From a checkpoint of a small model that answers yes/no questions on an image's attributes: trained on fractals drawn by 1,000 iterated function systems, in grey.
Rows from block 4 of the fusion encoder of a small model that answers yes/no questions on an image's attributes, named by matrix and row number. Rows with one number belong to one neuron. Each number is 50 + 15 x the weight over its row's rms, rounded and kept within 0 to 99. All counts start at 0.
After each neuron's rows are labels from the 100 texts, of 14976, where the neuron reaches its highest value: "tokens" is the input token at the peak. Only what is clearly more common there than usual is listed. The data: fractals drawn by 1,000 iterated function systems, in grey. In brackets: how many of the 100.
# fc1: MLP up (fusion_encoder.blocks.4.mlp.fc1.weight, 768x192), inputs 96-191
# fc2: MLP down (fusion_encoder.blocks.4.mlp.fc2.weight, 192x768, transposed), outputs 96-191

fc1.438:27 32 19 44 59 35 28 37 44 52 51 59 45 49 46 36 36 47 56 39 42 46 66 66 57 41 51 42 51 58 46 37 46 57 69 83 52 65 68 54 45 34 56 36 67 49 34 17 63 33 43 43 43 63 41 15 37 40 74 51 42 50 72 69 67 49 64 72 35 29 69 15 39 62 63 56 51 59 59 39 42 54 49 24 71 78 56 65 39 41 45 27 36 53 55 32
fc2.438:81 58 62 59 48 48 90 70 77 13 58 36 52 71 88 38 42 31 35 58 64 41 59 57 58 52 52 57 48 63 46 63 63 44 50 59 40 44 29 32 39 64 25 30 56 66 59 69 36 39 73 45 40 46 48 68 77 49 51 51 68 64 51 46 76 32 43 40 65 59 21 80 27 41 53 39 47 48 50 67 32 59 62 58 33 42 57 52 49 39 47 48 49 17 45 66
tokens: "four maps" (66)

fc1.362:40 39 48 22 72 52 73 71 40 21 57 00 20 37 58 38 70 39 61 60 49 49 57 40 39 48 65 42 63 44 27 44 41 69 58 52 47 58 35 40 68 48 72 56 48 33 67 67 47 40 40 46 62 50 54 57 53 49 67 34 42 37 67 58 19 30 38 40 42 55 76 43 42 63 39 57 42 57 74 51 30 65 53 34 25 36 90 48 33 55 49 40 43 71 46 73
fc2.362:50 34 40 32 20 49 28 53 71 46 57 89 85 63 46 75 58 69 39 49 38 46 51 50 60 60 32 65 36 64 48 53 51 76 55 56 43 49 71 68 41 67 39 47 63 88 67 52 38 68 77 08 53 35 73 33 60 74 40 67 33 27 37 26 58 55 60 54 29 70 87 49 51 58 48 68 33 43 66 68 36 56 36 38 61 66 34 66 50 39 56 53 51 60 42 48
tokens: "sparse" (61); "five maps" (30)

fc1.224:58 62 73 27 48 76 41 47 62 20 43 33 31 28 17 48 49 49 30 47 62 64 24 24 28 60 55 47 39 30 53 51 44 72 49 33 58 47 42 70 47 56 60 39 49 50 39 65 71 53 35 68 38 51 27 50 79 77 32 49 33 71 61 35 35 68 63 23 50 23 47 58 37 75 49 56 57 45 60 71 72 54 59 53 24 68 15 47 55 58 44 51 67 60 35 42
fc2.224:39 60 36 63 53 44 45 67 49 42 25 62 56 67 51 25 47 50 58 56 45 62 66 61 76 47 68 72 29 55 64 29 64 32 74 56 46 22 68 20 52 41 72 52 68 56 48 38 49 44 81 13 53 52 56 30 37 59 38 46 30 71 34 74 33 53 49 51 58 48 54 37 59 57 55 64 31 79 18 28 65 55 46 54 33 40 46 30 63 57 48 57 31 66 41 29
tokens: "sparse" (71)

fc1.75:43 51 44 70 57 56 74 38 71 39 25 43 58 57 23 45 46 36 40 75 45 50 40 14 81 51 48 62 67 49 79 43 48 81 60 55 59 63 68 37 51 43 55 44 16 54 29 42 44 68 35 56 65 59 32 46 45 39 53 49 59 44 46 61 45 42 65 60 62 59 58 57 48 64 61 41 50 66 53 55 54 55 83 75 58 56 39 41 49 57 39 21 50 64 66 38
fc2.75:71 63 45 12 69 65 55 34 42 49 45 42 48 29 51 48 44 49 52 52 34 76 47 85 39 53 38 37 71 38 66 53 50 51 40 74 61 50 27 36 52 46 34 42 51 31 63 51 58 52 43 35 41 64 29 46 33 85 39 45 42 35 66 51 67 47 45 17 39 64 37 59 71 60 46 56 61 72 58 32 40 59 78 39 25 41 58 77 49 22 28 48 46 19 42 34
tokens: "dense" (96)

fc1.517:31 65 55 40 69 45 54 60 51 53 56 32 35 48 19 50 38 57 47 41 33 56 42 50 57 60 35 60 44 50 51 62 75 38 42 04 49 59 27 61 54 51 43 33 51 28 44 65 48 37 43 37 51 47 35 73 73 60 74 64 67 47 54 60 31 50 48 52 34 52 41 47 47 56 33 13 61 46 45 52 48 42 31 31 20 60 19 40 51 65 66 49 33 40 53 43
fc2.517:40 29 47 46 54 52 57 37 55 22 73 49 58 54 52 40 64 57 58 52 60 53 65 60 46 43 78 78 62 46 69 34 25 56 56 89 53 34 46 51 40 29 32 64 57 56 61 55 57 42 39 45 67 54 66 41 34 37 15 64 38 84 58 25 58 46 59 34 62 40 52 18 35 25 54 51 44 41 46 34 40 75 67 50 52 66 70 49 58 44 43 47 68 66 24 63
tokens: "sparse" (41); "two maps" (39)

fc1.439:48 35 75 41 62 54 69 63 41 48 33 73 40 70 56 37 53 31 44 58 38 58 74 41 69 31 51 55 57 55 28 68 52 53 79 69 59 41 77 50 58 46 46 62 85 57 28 53 44 71 42 36 55 68 38 56 75 72 48 38 57 08 50 32 48 41 30 35 31 58 53 35 75 45 63 21 35 66 72 38 48 67 68 53 35 30 75 63 67 49 50 52 62 29 62 63
fc2.439:48 61 60 74 51 46 32 71 27 64 67 46 59 20 39 88 65 31 63 26 40 27 51 71 75 70 38 36 33 64 58 59 27 69 62 37 25 34 30 43 48 48 32 33 33 44 82 31 67 39 40 45 31 23 46 40 20 35 66 38 25 54 72 77 68 47 24 39 54 68 59 46 65 52 49 58 37 53 51 45 44 23 60 50 51 43 43 53 42 57 78 69 44 58 44 45
tokens: "five maps" (59); "three maps" (37)

fc1.712:43 55 41 51 65 54 35 12 51 49 48 42 55 36 28 44 54 28 40 52 38 58 66 41 61 58 63 34 75 58 35 39 40 42 57 62 18 42 50 45 75 37 58 48 59 13 41 37 47 66 31 70 31 41 56 26 77 77 55 49 58 50 42 51 51 46 66 46 29 46 50 43 15 47 52 61 30 60 56 37 77 60 36 33 32 86 54 57 62 69 52 31 49 61 48 11
fc2.712:53 62 74 50 33 47 67 83 49 56 56 38 46 61 51 62 34 56 54 56 39 66 42 53 79 31 29 47 61 75 50 57 67 47 33 50 17 51 57 49 37 32 56 31 58 40 62 66 62 52 63 66 61 56 23 59 51 24 51 61 51 48 59 42 36 59 32 43 83 52 47 35 65 54 37 67 51 32 47 39 41 11 50 54 46 18 28 74 41 10 39 80 43 65 53 84
tokens: "two maps" (74)

fc1.37:53 30 40 55 61 57 44 44 50 49 48 36 73 56 50 29 35 71 53 65 60 39 36 36 48 51 87 57 72 37 49 70 50 66 57 66 62 38 59 22 45 23 55 50 62 46 55 54 47 60 19 69 60 68 61 61 30 36 70 37 41 44 71 35 63 47 55 43 51 65 49 64 70 45 37 43 17 37 36 67 48 47 66 53 37 53 60 34 15 59 38 78 59 42 35 39
fc2.37:70 43 37 49 41 43 65 56 52 44 49 62 16 31 50 57 47 63 48 66 64 50 54 99 43 79 61 58 48 61 56 46 80 76 62 38 47 63 45 56 38 43 44 67 15 62 32 52 54 49 77 23 65 81 40 67 81 56 59 48 66 29 47 37 50 66 64 48 55 72 68 48 53 66 37 51 57 48 65 57 25 57 37 46 65 49 64 77 36 31 57 22 47 38 49 54
tokens: "five maps" (99)

fc1.624:66 35 55 41 26 62 65 23 72 29 67 59 66 33 54 64 34 47 65 36 45 46 42 71 46 34 39 46 57 80 42 50 25 72 51 57 51 27 29 48 51 50 70 33 57 43 58 37 67 73 54 81 44 70 39 56 44 66 24 30 17 58 51 48 44 64 51 50 58 48 48 60 40 24 57 37 25 54 78 46 45 45 69 51 36 25 62 46 31 42 51 31 46 16 65 38
fc2.624:59 29 70 45 47 37 33 52 63 65 39 42 27 43 72 62 66 59 40 58 39 56 37 37 60 49 62 50 42 24 59 43 51 61 46 65 43 42 67 60 63 30 15 56 26 49 70 63 50 67 28 62 87 48 51 45 69 42 57 64 61 46 47 83 82 65 43 73 48 31 33 59 68 27 36 41 41 56 54 61 62 71 67 49 10 47 60 46 47 66 52 57 55 52 44 46
tokens: "sparse" (66); "four maps" (34)

fc1.57:63 58 36 73 61 44 40 47 45 34 59 32 37 57 78 82 76 41 53 54 56 51 10 53 41 40 68 52 47 42 57 63 54 63 73 84 59 80 25 81 39 58 38 58 25 66 26 29 46 25 43 23 32 68 75 40 28 30 58 66 43 54 11 59 56 15 55 38 30 48 46 09 52 29 65 42 46 70 35 69 50 44 51 43 54 72 59 44 43 56 64 61 51 52 67 43
fc2.57:28 53 74 69 44 22 68 44 51 76 56 73 50 51 27 25 31 60 47 44 53 34 79 83 49 63 64 39 41 59 43 46 39 40 35 47 66 69 58 20 45 41 62 37 34 66 72 53 40 36 65 48 48 37 58 60 66 52 45 22 27 58 69 34 50 58 79 45 69 54 36 53 52 64 32 27 42 44 43 42 72 61 71 45 84 57 62 68 57 64 51 13 63 45 50 41
tokens: "five maps" (62)

fc1.68:73 59 68 57 44 41 35 51 61 57 82 63 70 58 47 28 48 37 47 49 65 37 59 79 49 44 04 57 55 66 30 68 34 42 48 63 36 26 67 37 48 50 56 58 55 57 74 40 51 40 58 46 50 36 40 44 48 62 55 35 57 67 35 44 46 70 45 52 48 50 25 41 56 38 36 63 66 42 60 50 47 53 65 43 36 69 51 47 07 74 07 58 55 68 44 41
fc2.68:63 36 41 57 27 59 69 39 73 51 34 65 55 40 35 66 46 70 34 55 43 58 53 18 42 47 31 34 28 72 65 55 45 23 29 26 51 54 49 51 42 43 38 54 63 38 56 48 28 41 37 36 43 36 51 41 94 42 63 31 45 32 49 44 74 44 51 61 67 55 65 61 13 53 74 60 16 59 47 45 49 60 62 44 40 24 64 41 36 54 71 53 36 67 75 45
tokens: "three maps" (77)

fc1.343:33 51 54 44 49 38 22 43 52 75 48 57 67 41 55 55 20 67 32 75 42 44 64 49 34 45 56 43 31 27 35 45 66 51 53 60 47 25 63 47 31 56 46 58 56 58 46 75 65 75 57 33 52 73 50 72 36 53 19 50 42 53 56 38 52 47 64 33 38 52 65 51 59 45 52 65 48 38 40 38 56 65 81 38 48 64 82 52 23 42 48 64 34 43 47 14
fc2.343:57 72 58 37 63 63 44 70 66 38 63 69 49 41 52 28 53 33 54 54 70 49 47 46 62 55 54 48 36 38 29 36 58 36 60 52 09 59 32 72 81 26 64 42 50 46 55 60 79 40 49 49 61 53 65 36 68 64 43 41 56 52 47 46 45 36 50 67 58 74 47 36 71 72 63 49 76 59 40 75 17 57 33 48 62 37 16 53 51 44 52 52 79 47 40 61
tokens: "five maps" (62)

fc1.584:61 90 61 73 41 33 70 40 71 24 42 69 47 65 36 55 43 56 32 63 55 50 74 42 54 32 51 46 31 61 73 53 47 35 59 65 74 34 41 42 59 48 27 60 75 32 48 58 31 80 23 66 62 48 58 65 37 53 53 33 64 48 52 49 33 51 30 59 57 44 48 48 73 71 42 38 68 55 42 55 40 53 40 52 54 70 58 46 75 22 46 45 58 39 50 56
fc2.584:61 46 46 18 59 76 25 42 35 91 57 39 50 38 42 63 42 35 43 51 40 47 26 65 49 36 60 34 41 44 36 58 49 84 55 55 64 31 60 35 54 87 76 53 53 40 30 64 58 57 52 54 09 60 52 62 36 34 56 49 49 37 61 49 49 65 76 74 59 45 52 55 55 45 65 42 26 75 59 41 40 39 74 61 31 30 45 39 43 58 19 48 41 51 38 24
tokens: "five maps" (78)

fc1.128:67 50 37 74 61 53 58 48 62 59 53 84 52 48 71 55 57 90 66 38 65 79 49 48 63 62 48 65 64 68 43 51 55 77 26 39 46 47 78 35 48 66 56 44 74 59 72 58 69 75 53 56 39 47 73 58 55 57 40 65 59 49 58 44 45 63 58 72 75 73 49 43 47 69 70 76 54 60 62 72 73 81 77 65 49 50 53 45 48 44 72 60 64 50 71 46
fc2.128:58 44 44 62 73 56 51 59 28 50 16 35 55 63 49 52 47 46 45 80 54 51 48 45 27 77 59 58 42 34 66 42 60 46 49 54 78 10 26 52 52 50 46 83 57 26 60 36 47 40 43 61 53 72 66 47 41 24 46 53 47 33 33 61 34 35 41 58 58 59 40 70 60 57 51 40 58 72 66 75 41 16 64 52 56 34 39 56 58 37 52 56 42 57 67 37
tokens: "three maps" (84)

fc1.552:75 37 33 59 05 51 40 52 54 57 32 35 21 41 39 55 80 64 60 42 40 33 27 66 81 55 59 49 35 60 69 28 62 45 43 72 42 49 65 47 61 53 32 55 45 78 52 35 78 34 63 44 56 39 60 32 56 75 63 52 56 59 51 70 45 12 49 48 42 53 39 37 41 32 34 51 46 46 44 36 52 43 36 44 58 44 28 45 49 64 43 29 57 40 86 59
fc2.552:46 50 31 41 79 44 30 34 17 54 51 56 61 33 43 82 29 35 47 50 51 42 58 40 60 85 62 55 48 47 54 72 45 59 40 78 69 44 59 49 39 44 64 54 35 59 47 63 28 68 63 42 57 61 33 74 68 41 52 56 31 62 52 43 67 35 50 52 76 69 40 68 47 60 47 53 45 74 75 43 62 55 50 52 52 51 90 47 50 68 63 57 46 59 10 56
tokens: "dense" (99)

fc1.595:32 47 46 58 43 58 25 55 14 59 38 46 48 52 71 49 34 64 75 64 14 50 40 40 49 42 45 44 45 39 48 40 59 36 28 49 63 58 52 48 62 54 19 49 59 39 50 37 46 71 45 38 26 60 56 50 55 42 63 62 51 56 40 47 46 27 24 57 72 61 65 48 43 48 37 57 61 35 63 70 55 66 76 41 59 40 14 68 56 42 58 61 34 51 58 39
fc2.595:64 17 63 56 50 42 59 43 50 59 24 67 36 15 70 43 81 57 52 45 70 52 59 44 40 42 47 68 64 23 45 34 65 19 71 61 42 33 78 86 28 43 75 50 42 52 39 70 48 57 78 65 64 44 39 31 66 44 41 41 48 44 43 56 36 38 42 60 29 42 53 59 35 69 43 32 69 66 43 57 70 56 69 74 60 70 45 43 27 67 57 78 38 72 74 70
tokens: "three maps" (98)

fc1.638:24 70 49 30 29 45 56 44 54 64 26 49 49 53 66 53 49 45 52 67 25 68 40 46 72 51 75 49 38 47 62 55 77 50 38 57 58 51 57 52 27 39 32 51 48 63 63 83 61 43 58 41 32 49 28 42 44 52 73 52 36 53 50 64 52 16 30 53 34 63 45 35 39 61 56 81 56 50 70 81 59 75 39 55 34 39 21 70 18 47 58 55 51 60 35 40
fc2.638:36 47 57 49 49 46 51 73 58 41 36 46 45 40 65 33 46 45 63 12 42 61 40 48 43 58 42 57 75 51 56 54 30 46 30 52 58 70 12 59 65 56 49 30 65 30 38 14 68 55 58 42 54 54 59 59 39 46 53 47 58 37 36 26 33 60 63 36 31 40 67 30 56 74 05 63 53 67 45 43 60 10 48 42 53 43 42 42 82 49 64 61 40 41 38 32
tokens: "five maps" (69)

fc1.604:58 65 36 39 18 34 36 30 32 45 24 52 57 37 71 59 63 41 59 47 50 50 56 13 71 19 45 63 74 52 88 54 70 23 51 69 63 37 51 60 51 60 31 54 35 49 43 23 43 18 52 43 63 44 34 42 45 68 58 45 29 34 72 37 58 48 88 37 45 55 71 51 28 45 32 53 41 50 36 77 41 49 44 30 60 58 31 69 66 63 45 54 30 29 53 40
fc2.604:63 31 37 46 50 67 58 65 69 31 57 47 49 50 58 49 18 43 56 53 54 51 41 41 39 59 36 26 49 27 32 49 33 65 37 51 34 68 70 06 38 36 53 64 58 48 41 56 59 70 49 50 45 53 63 69 69 53 60 48 73 20 58 51 55 41 38 51 42 63 60 37 81 64 68 37 57 70 55 35 81 57 35 45 48 21 86 78 32 63 12 46 41 60 47 25
tokens: "four maps" (57)

fc1.596:20 59 45 39 32 35 43 56 59 72 44 58 60 27 76 59 54 81 30 62 51 58 46 21 61 45 61 30 51 51 39 24 51 55 40 33 35 27 26 66 35 41 38 23 57 35 54 51 57 30 55 53 54 48 74 54 32 44 58 66 68 82 72 56 61 30 42 33 44 44 63 46 55 45 39 59 45 66 43 40 60 33 65 43 41 54 36 88 72 27 67 73 63 49 36 58
fc2.596:34 29 70 62 56 40 44 50 53 54 38 71 52 44 37 65 18 43 63 45 37 51 44 65 47 46 33 53 60 55 25 45 55 49 62 74 42 94 61 48 46 41 49 44 48 50 27 27 35 74 57 74 40 20 46 39 64 79 63 36 40 17 39 74 44 78 65 35 55 48 30 70 62 41 51 34 41 38 75 35 54 43 58 58 39 47 57 54 76 71 45 49 55 56 71 52
tokens: "five maps" (94)

fc1.159:71 48 53 48 53 37 41 54 42 63 63 28 58 43 49 45 54 66 55 62 38 42 41 54 46 51 46 75 70 51 71 68 19 46 57 50 32 57 18 57 59 62 53 52 47 36 41 65 32 63 29 85 41 58 39 38 31 52 54 70 28 73 32 43 61 79 43 63 36 51 44 38 43 41 50 65 58 66 60 38 38 67 60 67 45 69 49 53 68 77 44 40 63 45 50 25
fc2.159:67 41 71 61 49 64 40 37 49 42 37 60 41 43 62 63 37 43 43 50 50 67 49 43 32 62 67 23 50 56 47 55 71 45 36 41 60 52 73 68 49 28 58 57 51 65 56 39 71 55 66 05 56 35 56 53 64 64 55 41 48 32 47 51 53 43 36 48 59 31 59 52 76 47 57 51 35 28 60 60 48 44 62 33 67 34 38 52 49 28 47 51 70 42 56 62
tokens: "dense" (100)

fc1.656:66 55 68 45 58 52 45 72 51 33 40 44 44 37 32 77 40 32 45 77 44 88 41 76 52 47 57 18 38 81 36 64 39 42 33 65 57 41 55 49 85 68 45 71 29 46 50 37 44 53 54 63 42 41 21 53 68 43 60 80 57 19 31 47 63 32 55 08 45 38 40 44 43 59 71 35 46 61 31 21 64 23 44 60 55 45 52 57 57 32 70 42 55 62 64 26
fc2.656:43 48 40 74 31 61 37 39 71 56 36 50 33 59 56 32 29 33 52 46 47 39 55 33 44 74 56 57 47 65 96 62 58 44 60 28 39 62 62 67 14 55 62 40 66 61 71 70 52 70 51 63 45 74 72 66 43 29 61 33 42 49 69 58 78 79 32 62 57 67 64 59 68 32 37 60 36 63 50 53 51 58 45 75 33 46 77 31 42 71 41 55 52 53 65 27
tokens: "three maps" (69)

fc1.291:52 45 57 60 61 50 61 65 48 60 38 61 31 79 50 53 49 48 71 57 58 48 62 53 29 12 50 34 37 49 41 57 25 35 54 95 33 53 17 51 48 59 31 31 49 44 54 64 38 36 50 63 63 82 58 46 55 57 70 23 16 49 55 34 55 55 45 72 66 49 64 60 49 40 17 37 44 55 65 46 49 56 79 80 52 30 43 60 37 54 71 41 37 38 53 19
fc2.291:40 58 46 47 45 51 62 57 43 25 42 68 63 39 48 46 63 58 49 58 33 71 50 40 52 75 57 50 28 56 70 26 70 54 28 28 58 40 35 92 47 39 70 54 46 44 60 41 39 71 59 65 55 16 71 34 70 27 64 69 90 46 70 65 77 47 87 41 51 48 47 41 53 52 58 48 43 31 40 43 46 35 49 29 49 34 59 30 79 63 55 60 53 40 46 34
tokens: "sparse" (47)

fc1.247:35 54 75 37 67 33 30 48 64 53 77 55 62 28 53 64 41 59 49 58 62 53 44 31 47 57 54 69 62 35 67 44 31 53 20 55 44 50 52 44 88 62 73 59 46 60 60 35 60 56 57 31 51 77 44 76 60 58 29 48 52 57 63 55 75 44 20 45 57 35 55 62 35 30 50 45 59 39 77 31 10 41 51 48 32 56 44 37 53 33 49 65 37 33 51 39
fc2.247:40 39 45 49 36 38 28 58 73 45 52 44 56 82 42 67 63 38 43 31 54 72 41 39 59 64 74 45 58 99 83 32 72 45 40 53 55 37 14 60 55 59 49 38 55 32 53 67 57 32 62 56 36 33 32 45 49 48 51 46 38 73 37 51 23 59 62 53 50 49 66 26 25 69 57 64 48 60 32 81 54 20 64 38 62 26 40 57 45 35 60 41 53 46 57 43
tokens: "two maps" (94)

fc1.627:59 50 48 72 49 60 62 56 75 77 62 60 63 57 48 50 38 86 53 70 78 57 49 53 26 46 44 19 28 57 57 21 68 54 69 86 65 57 25 26 39 60 65 56 55 53 41 45 65 52 54 15 59 95 56 57 40 59 37 31 82 45 55 58 68 51 38 40 68 34 57 46 74 40 24 34 49 76 60 65 65 48 31 39 44 74 52 65 41 64 47 19 37 40 54 47
fc2.627:67 71 40 27 39 42 46 32 53 30 57 48 55 48 39 73 52 44 59 29 18 71 52 31 60 84 59 68 49 62 38 56 59 45 46 64 46 34 93 58 66 38 48 53 42 45 53 86 23 55 37 68 60 07 54 62 40 43 55 56 47 43 52 34 46 53 49 61 45 71 70 88 51 48 58 51 60 70 38 40 43 54 57 77 36 28 68 35 48 47 75 72 50 28 55 36
tokens: "five maps" (45)

fc1.272:55 53 19 41 60 41 44 47 60 59 72 45 34 77 33 40 47 55 44 45 32 61 49 67 59 50 63 51 45 48 48 31 35 70 66 67 51 43 65 43 62 52 24 51 31 60 52 35 61 63 60 63 77 51 20 63 42 69 60 42 24 67 70 51 47 48 19 35 47 40 77 61 66 88 72 41 44 57 40 36 36 61 68 56 54 29 52 64 61 51 47 55 50 59 29 49
fc2.272:45 57 65 57 44 81 48 13 33 52 82 55 90 49 60 64 42 57 69 39 85 35 41 35 51 36 14 49 57 49 69 56 47 82 53 63 69 16 21 46 48 50 55 71 47 28 69 60 49 70 51 61 52 50 67 62 37 62 40 68 53 65 44 76 31 38 51 30 46 63 50 49 32 47 53 49 68 60 40 65 40 61 74 82 59 69 37 22 58 38 74 32 56 41 60 60
tokens: "dense" (100)

fc1.563:59 51 54 71 50 39 68 37 49 35 40 79 45 24 62 38 64 50 25 63 56 38 47 23 24 57 21 20 20 47 52 60 46 64 56 36 53 44 52 57 32 24 69 68 35 45 25 50 63 70 57 71 30 51 48 59 40 56 52 38 35 54 59 35 44 39 48 32 67 72 38 57 70 50 34 44 58 30 62 75 51 58 63 34 47 52 37 28 43 43 79 52 55 52 52 35
fc2.563:24 57 42 44 59 23 40 57 71 53 55 34 72 47 40 73 56 58 55 51 53 27 31 30 70 25 42 67 47 42 55 48 62 23 69 47 42 62 17 52 51 68 42 22 94 83 49 72 62 62 33 58 46 50 71 55 67 43 48 54 42 34 24 56 32 60 38 21 64 31 57 49 38 73 61 39 54 52 34 50 29 42 63 55 45 54 36 45 40 30 43 40 22 45 69 60
tokens: "three maps" (65)

fc1.651:58 55 59 80 38 54 46 46 58 40 58 63 52 58 75 34 52 79 47 55 66 39 35 56 84 57 63 62 68 35 72 53 67 63 26 70 46 30 52 49 37 44 50 36 42 53 59 57 22 64 54 56 57 42 32 68 44 56 32 29 66 62 36 60 58 36 39 58 49 40 60 42 50 57 59 43 76 67 91 73 40 76 40 50 41 82 67 52 61 63 29 44 67 57 53 69
fc2.651:72 54 34 44 76 55 52 56 52 68 46 51 51 48 22 58 40 55 63 78 26 65 46 50 46 53 59 39 77 57 29 54 35 68 45 71 83 57 57 52 59 49 34 27 26 47 41 52 67 47 32 44 26 34 72 56 34 56 50 78 15 33 29 37 51 68 61 60 09 75 28 54 54 53 50 77 36 51 30 35 41 33 75 70 69 13 18 60 56 34 59 54 61 58 48 44
tokens: "dense" (100)

fc1.499:37 50 32 12 73 53 44 68 80 66 56 16 34 46 37 40 55 49 76 48 48 44 53 31 76 36 54 64 38 63 47 75 61 50 62 44 49 37 50 59 35 35 40 74 46 56 48 53 52 19 40 63 77 59 52 61 71 51 52 51 55 56 45 31 43 38 73 43 51 22 52 61 30 62 43 30 30 56 27 67 62 69 58 75 40 62 56 48 38 37 69 17 53 64 69 38
fc2.499:39 59 40 47 34 23 42 41 35 62 76 70 56 61 29 15 37 48 49 37 38 66 44 52 50 42 33 59 34 43 71 41 36 61 49 77 21 54 65 64 50 58 51 35 55 40 74 19 69 47 59 49 28 55 31 50 66 54 46 39 65 55 53 90 46 51 28 35 36 74 50 33 39 43 49 39 51 31 80 43 69 60 55 29 35 60 38 33 80 62 28 54 25 30 51 67
tokens: "two maps" (86)

fc1.328:54 29 30 33 33 35 32 67 44 29 46 50 34 46 49 65 55 92 43 64 61 71 48 38 42 54 37 35 42 66 77 39 30 60 46 69 49 46 69 57 60 31 64 48 54 51 20 60 51 32 43 66 52 48 52 44 48 41 37 49 42 56 72 41 67 57 38 45 56 62 55 57 47 52 40 48 47 74 80 65 51 55 56 39 22 35 62 27 60 50 46 74 31 65 60 41
fc2.328:19 67 56 45 66 41 47 49 52 48 31 59 49 66 52 43 64 18 58 49 58 42 58 36 40 28 50 75 72 52 44 44 47 51 69 38 54 27 53 52 26 50 46 57 61 45 54 27 21 50 67 24 62 56 41 73 34 37 41 41 55 38 43 54 22 61 87 76 44 60 66 45 43 83 65 37 55 61 24 41 56 35 57 30 61 65 33 63 52 74 32 34 49 83 58 56
tokens: "two maps" (82)

fc1.22:50 68 62 23 41 62 59 58 49 34 51 46 57 43 53 34 59 32 63 45 53 64 35 45 27 38 60 56 56 42 26 72 83 73 19 27 45 68 62 46 65 56 66 60 32 38 53 60 48 69 48 31 47 29 41 67 64 36 36 16 54 42 42 31 43 38 46 52 59 33 50 70 52 47 30 60 50 72 29 78 33 51 68 15 79 13 21 35 63 46 23 35 49 70 56 69
fc2.22:61 31 20 79 36 51 51 46 60 53 48 66 55 69 33 43 48 53 53 30 37 39 39 42 66 46 22 66 61 55 61 42 29 31 47 63 47 71 59 50 30 30 47 47 59 37 47 60 37 30 40 52 44 70 68 36 65 47 63 50 24 46 51 56 66 48 34 62 35 42 52 34 58 53 73 59 36 40 72 34 74 74 36 64 35 33 90 62 38 58 33 30 56 40 49 60
tokens: "two maps" (54)

fc1.326:44 33 43 56 47 46 49 72 44 45 33 26 34 32 45 52 48 43 52 61 62 06 43 33 23 52 62 41 46 63 59 54 74 21 21 56 58 54 45 45 62 59 47 54 56 47 68 55 58 21 48 61 50 62 68 51 49 70 68 41 65 82 57 62 40 80 44 20 35 46 38 51 59 59 35 28 52 70 72 55 73 89 52 69 48 49 51 21 47 35 30 79 68 29 76 51
fc2.326:42 42 58 30 64 46 44 43 48 57 31 88 48 27 65 27 50 52 48 35 40 85 69 49 68 50 41 50 45 11 42 74 22 71 59 31 43 44 47 80 52 51 41 59 47 39 31 42 41 52 50 57 58 50 43 31 26 40 36 54 33 12 64 44 67 47 34 56 61 28 62 60 59 40 45 57 48 32 20 50 59 34 64 50 68 75 31 72 59 72 44 23 51 48 35 51
tokens: "three maps" (71)

fc1.107:40 44 58 41 24 54 37 33 44 43 27 36 57 41 39 54 53 83 52 71 08 51 56 72 69 38 56 73 31 48 30 44 35 29 57 83 44 44 49 53 56 71 54 37 66 51 40 40 55 53 65 30 77 60 52 67 62 42 54 58 59 46 59 45 69 21 23 62 28 54 41 47 22 33 56 47 43 73 67 28 47 63 26 60 23 36 50 47 60 62 57 56 59 45 57 45
fc2.107:44 56 51 50 41 41 15 55 67 35 40 45 50 40 58 54 42 36 44 67 57 38 24 25 24 46 54 34 56 32 67 37 63 37 32 63 36 61 48 57 45 41 52 54 53 78 96 69 39 64 58 59 48 57 34 29 49 25 62 45 56 44 40 52 38 47 37 34 55 67 55 43 46 40 40 47 42 34 28 59 32 50 78 64 73 43 81 48 24 70 75 50 32 57 70 37
tokens: "two maps" (57)